Weights of a small image autoencoder: encoder depths [3, 4, 6, 3].
Rows from block 1 of the decoder of a small image autoencoder, named by matrix and row number. Rows with one number belong to one channel. Each number is 500 + 40 x the weight over its row's rms, rounded and kept within 0 to 999. All counts start at 0. Numbers have three digits each. After the name is the row's rms in percent of the matrix's.
After each channel's rows are labels from the 100 images, of 14976, where the channel reaches its highest value: "lies over" is the class under the peak. Only what is clearly more common there than usual is listed. The data: close-ups of made-up surfaces with and without defects.
# convs1: 3x3 conv (decoder.mid.1.convs.1.weight, 96x96x3x3, each kernel summed), inputs 0-47
# convs2: expand pointwise conv (decoder.mid.1.convs.2.weight, 192x96x1x1, transposed), outputs 0-47

convs1.58 089:516557509509516506443479559491504467497515427485565520465482585456478517505503496484528578575503550527500556409525433480473516486423496455546445
convs2.58 092:485497520504476547506541517496441558495545472491385505470542515426454461524538491467477504552537477489470542500406531529528457507517529560500526
lies over: bright spot

convs1.86 108:465454496458520432534402490428485537449414490441496530466404486542432515530455464489478444417508405470566452460478476480488479507474459485538488
convs2.86 106:493494465447475526499530497508466520477504483468531498472506501561566643482483489503474455501449503471529551468572484512531535481514501531519494
lies over: stain

convs1.44 086:504536529561488544466406488461515451510499529486473480477503473469423490450453490512502537499545468502457463562505542431505541485457453407398482
convs2.44 109:513539474553499495477521494491421524464517511487404552536460476461433476460528496424559520512511557557445518497516466464574523476518491483484569
lies over: bright spot

convs1.34 075:520459448505492437447464458486482468536468509519557627531496503440511564549421493536536455541496501490467491510513470466472505475517516529522526
convs2.34 114:503507497501547441514543605537579457573517448506485512495457516479482476525487458468472509451519451462538501431463533504466559487483496507531514
lies over: bright spot

convs1.14 082:466518461446494447462564556433459490444518457499470481517519465486490499430531433513528480494533521517543458486465455511519457486446429512484481
convs2.14 099:392449501425500451495490528519489568525510459491495533575551498538498475474381516467504538549461447537464497432504466524562471470509480469520535
lies over: stain

convs1.9 056:520437398471440499529479516458431532444496459468496520509464501457506544586413483496492483538557506484532522547489502452455546563517544500553494
convs2.9 124:487478481457509490548455491539457487462518545491467504525571464539532522506475462472577546541550491566510527441462463600478489535464437500480506
lies over: bright spot

convs1.15 091:543475455518468485451512513487543471493521411519532472482429460537530435511514459551518565459540416535617500492429481516469469428534479497533517
convs2.15 081:546499541514551567433397478455513470497470444480501528555471457530523522467463547529456486455493518424461462509498477502477436542558496508473492
lies over: bright spot

convs1.1 102:465536565497491512523451504516459493501423516474485510456473542524440497408615493532494495488529525457503454487498534496511512481516485435488448
convs2.1 113:459474523441527533462504553502512497481506490473591525514525515517556459518535493500527435529565507542498499449477474560575441541468507502573452
lies over: bright spot

convs1.43 099:503472502534570519398395497534540561484505480469523549539355527494545450488527491491529497501492458581507498546517526461492499503457541524452549
convs2.43 083:488549488417455551466466486497533551493508524487539531564531510426490513435481524511485568538522511489521606479474520539503530458513507482493526
lies over: hole

convs1.32 067:523503365485484497501517519427405433530451447504451458561524461467469550606485460491499480490489498481507544494500536447491541513514544500525522
convs2.32 123:517480501513526501505502524481521518473496530462445497468490484498536473565474462445449543487428494559507474471531576492552496579569498493496587
lies over: bright spot

convs1.21 090:473462437591514506433418495479446458466482485558464490510548531469494532583510545479522487478537516579461525511524460535568426576496476549443454
convs2.21 088:501560538498456510472489498503501519557579455468384534537455569480428466498538513529497589497501536519532525497498530523536428505526488541454419
lies over: bright spot

convs1.72 114:480431457526526439511374486488507470502473492475531503443531519520544469493553467476566487540510566537451494609493519477505558505497549465534484
convs2.72 091:468556502532457414522432477521524527555527520537488458514490557427503466548515474544522470505466452505436537420475525425437527500455520527556537
lies over: hole

convs1.11 096:477466528499498477507424503478538525485432470489524417437542515513459443484428546513465476553527435442443550502510473544476531541501450495520508
convs2.11 113:503483493509492485467494499501399528493496568474497477537426554534505513500458565505460497490481525491518429462474521572550453480553487464502538
lies over: stain

convs1.76 072:500520499558599503491543532497442451526528540458541472479483496515527444533481475476508483592470522450502532477485482488499532478461494522506520
convs2.76 101:510483500486428500476461419461426454554520486516476485435519493511510504558516470514428558456505476521473468513454493449408552533460526459455512
lies over: stain

convs1.89 101:546460480485484437429503527513517465484492541510538589553486413515488541459570349537517512508447490485517499445464459527483472496495543531542466
convs2.89 109:514490543524445512496569470528558536464575475470435544484542461497509473493539488502510504563587537496502610507509496473568497509518487501503464
lies over: stain

convs1.87 102:474482474457527466507545485492505488498538471511503550524505495525503531521504407479472540508485405550516443474544500513453489485498490536520538
convs2.87 078:488440528499430516548406516494455496536473450474460572509510478516495500469522444497458489481454486476565523489477498521538482555512479519515521
lies over: bright spot; hole

convs1.95 089:447543500518543509464531580544503483488521459466497528523420572522540451520481522496477477547536570476532569507575479525499524414571519561489560
convs2.95 091:502503526444577551516516513426483468514501496544525499561454435435544458483470476519571496589540480520467515519564497476541452416547491518477515
lies over: stain

convs1.69 155:478463500422473522474472536529471528511526514495505506528464448473404516514534498467460525484483476479583544471504501430471458497485500329454550
convs2.69 119:517452481523443408501510517473547503590571510517499452405472459588518540422447488533500556520433507500461459453509486527446533445525492539508482
lies over: hole

convs1.75 076:467414386442501502471424474470421536484488505493459574458523498461426522533503468480526481414485499465484481486521481478468469429500517507489448
convs2.75 140:485481521469520478434490475538481520527477592497510552510488446439439475419531513511443517559552494512455526509414486457490498537506470436423488
lies over: bright spot

convs1.12 097:455461480532507448544526501510472448529524475505518447501502436506521488508530294448541516528487434506510469493491462522537534531465484527548487
convs2.12 102:438476544507481515516521411478588475505464454507570505438500470539468507489522486560512508555542489554449502489460486428455491506520502496521476
lies over: stain

convs1.10 108:568443400524538478535475510422451471454483485502490438594480476479470530618550425487520464478510519482514526507521473530461528489573569459488507
convs2.10 119:543525525527470450534541517487502505494526427493514512579493517460518479534498581494452419532522507427517450518437540532465564479511558499454413
lies over: bright spot

convs1.48 097:393535474541468446528500499452473552457477472516553479483497521526395528521434544517487476493444446473457560543404452529534502504463508510472476
convs2.48 110:549502520486487529531499563433532481551467497527443505513499583483438475506483496538446487486469481522429495448470412515595560520526471505464482
lies over: stain

convs1.4 096:493492525472529554512599481509543504545523561470505540521491516476554573530289537487507462481500512501475472496500498530512527512508517568530561
convs2.4 081:438474497516474544482522443491474505506532596528520479462547528500448565520461500529473486522487471504445487514495439508490481484505498525511603
lies over: hole

convs1.54 117:514479524522487468497500519415519485513434456507459511518512389492551529508499450448543525509493453490480457476462518465485446499422403544491480
convs2.54 104:498495477494489523466503474510512565500450525514447519527481496495429572432499507483477471538453504555539516473496516552397490465487491536514532
lies over: bright spot

convs1.66 112:443512529525443505553496533477519493489551480542556486544403501557451490451323480496550521508470539550542530519458491461493498512546504530489499
convs2.66 103:505465508501538549491543470472483499473523554545537516509532510433488528474447489466519545491481468449533477475506501467566498486482502509499506
lies over: bright spot

convs1.35 102:438549485462473496481547503473398483479474496481509554470551419512590472536467475476433521501460620485486516379491451425455497471502432522572479
convs2.35 093:486455531477476524557486476494555425505530513491470492388519481576535470450481525535467507505457434464492488448521514555461474493492505552454481
lies over: stain

convs1.84 115:448483544540543473492521549463551466431529502514501468515530518492489460476470499559544514501460584520459565648496503549569503503464471455470527
convs2.84 087:447481507486507547485409545538490578486474446482475499469497478511458531501491531511469535564442494456455553482456493573469466547453494498446430
lies over: hole

convs1.7 093:523519505486540518512550561499537513429608514626461470476458480451520508483531478565519521501463570508529559525517504527577521489462500473529430
convs2.7 106:468479506469446496556528549455435484518546499513464550457488503569462572482478478466486509513614471512577536566547476494498478458482493542519554
lies over: stain

convs1.63 064:480471433520441479472507543484434489496396524503449629492525480430464570475412495517506459522512517498429503493552437486488507440517468474473452
convs2.63 110:459563452487475543551475501517519598562438534524490481431517515481496498554500491519536511460528545509531481540501448421518508469514533511592416
lies over: bright spot

convs1.81 104:509460544503471485493490505500444441556465483522545601500515499516509522451491503539512576544528474469549449530497433452502536497462457486528625
convs2.81 120:494548538499568469476458531523524540506536489510500548465484489407517488493478494474522525538484451530510511466468557471507545421471493476553472
lies over: bright spot

convs1.27 078:510523517490347520461517487461506445435571548460506519494406543484531462499524467516537471462523549476584505461576460505481515543520465498538486
convs2.27 082:505462548553554455517532517543564489525526478530504480522407495454481467453508473512480507532454496481480517473534574549407426499570485510499542
lies over: hole

convs1.91 083:419500464529490505464501458523466530465548495556521475492459510503527429499467395498564424469533502478523465503561511493511540490550541530525493
convs2.91 108:452595486564535464503518500539423519478517520497494458486483480417402449468526531483554542436453469484524565442465470463511495529496498516533448
lies over: bright spot

convs1.38 108:443504541460521479499518518437479427515471506443508549511551410460465480460503479534510525394535511519435488504441459464477450488447430495507514
convs2.38 098:485538557496463474569430392476564475482444443508505525490569503486529508600459413465508483479503491552533555471493570518511455480488471559425498
lies over: stain; hole

convs1.49 101:538513566433511491481495495477575501485480464514445547505562457456514600469497575500486440506486521498467500520516472500454595504495514478477518
convs2.49 087:556454486472457470490469505497469523508511529466592453442490442536551546406511530521509467460449531482497508480530499528444497512497504535478546
lies over: bright spot

convs1.83 101:460562487515431572466589491503515552557471470551513526480547509525519422428505502481482507543489474507592537500532519455478485496536489438476490
convs2.83 126:462510475464471513504508477484429547428498500501465542433560494473548501492490530471511421471544494504456489504468529460490504546521535537447589
lies over: bright spot

convs1.50 125:516514531459502456541503470503488575517526481551453481520411514519526441461450506491506475566498384537539513497499471497514505506495500559486543
convs2.50 088:477487536487518463460427534456545421494499453449538537564438502538514591452574484467420495432488537452449515487526500496407604540494440479426503
lies over: stain; hole

convs1.22 099:488456502524511492461476494487410496536526535554460483480520429496515514511526358533495491516471425533560404454494549511469565487496482509581520
convs2.22 083:506553519482514553505460500505471515481446496535542471473497493491504502505501546594498492568484516553523574520511505613491466516487493471458405
lies over: hole

convs1.36 107:497506487522489510472477484483482466542451437510539382446535418479518487438496435465492520507512495505481481523491540506526486579489475573492505
convs2.36 136:471509477516587569577528479448442502427494540526570470587449531502533514434482519568496521478489447521460473506473527523487415539544427539489504
lies over: bright spot

convs1.2 105:509471402544494507525523531526486487523525544488570537473522474481491517493431509503478526440453448438515622484552528516499511473574500562515435
convs2.2 115:463466528473463523571515486485506518429446406476428510472553451565543494577506430476467448509482481469440415497455493445565513498489520503503531
lies over: stain

convs1.39 097:502456528448459477496537497496537519502518567561479473474522376442479511581579405501523517453514469475415427487510474490529456521504440471518418
convs2.39 089:478451460433514490497510443519419480458455485505506464492489525430526535402538450519500425507486548462539536505514561537454454492490527471505540
lies over: bright spot

convs1.90 125:519497535503499496566553521467455462394468519514500481485442431488509562483580448517565533553527547512617467512509519496484484523458436534508455
convs2.90 096:511514491527475469499477525524483456518503470489515465428449472503512476473500535531503503497501489447437547513485465448433584545479488502508584
lies over: hole

convs1.56 085:438461474460457488515454514464464539491479525491488518470487437498499515509581373465522554553508475526517469352561468489498525522464494492534442
convs2.56 102:535541436541491536461438452574390466499526455519594470568506473438517456484525475481499516482481528487458497520492439455495460445486528466517455
lies over: hole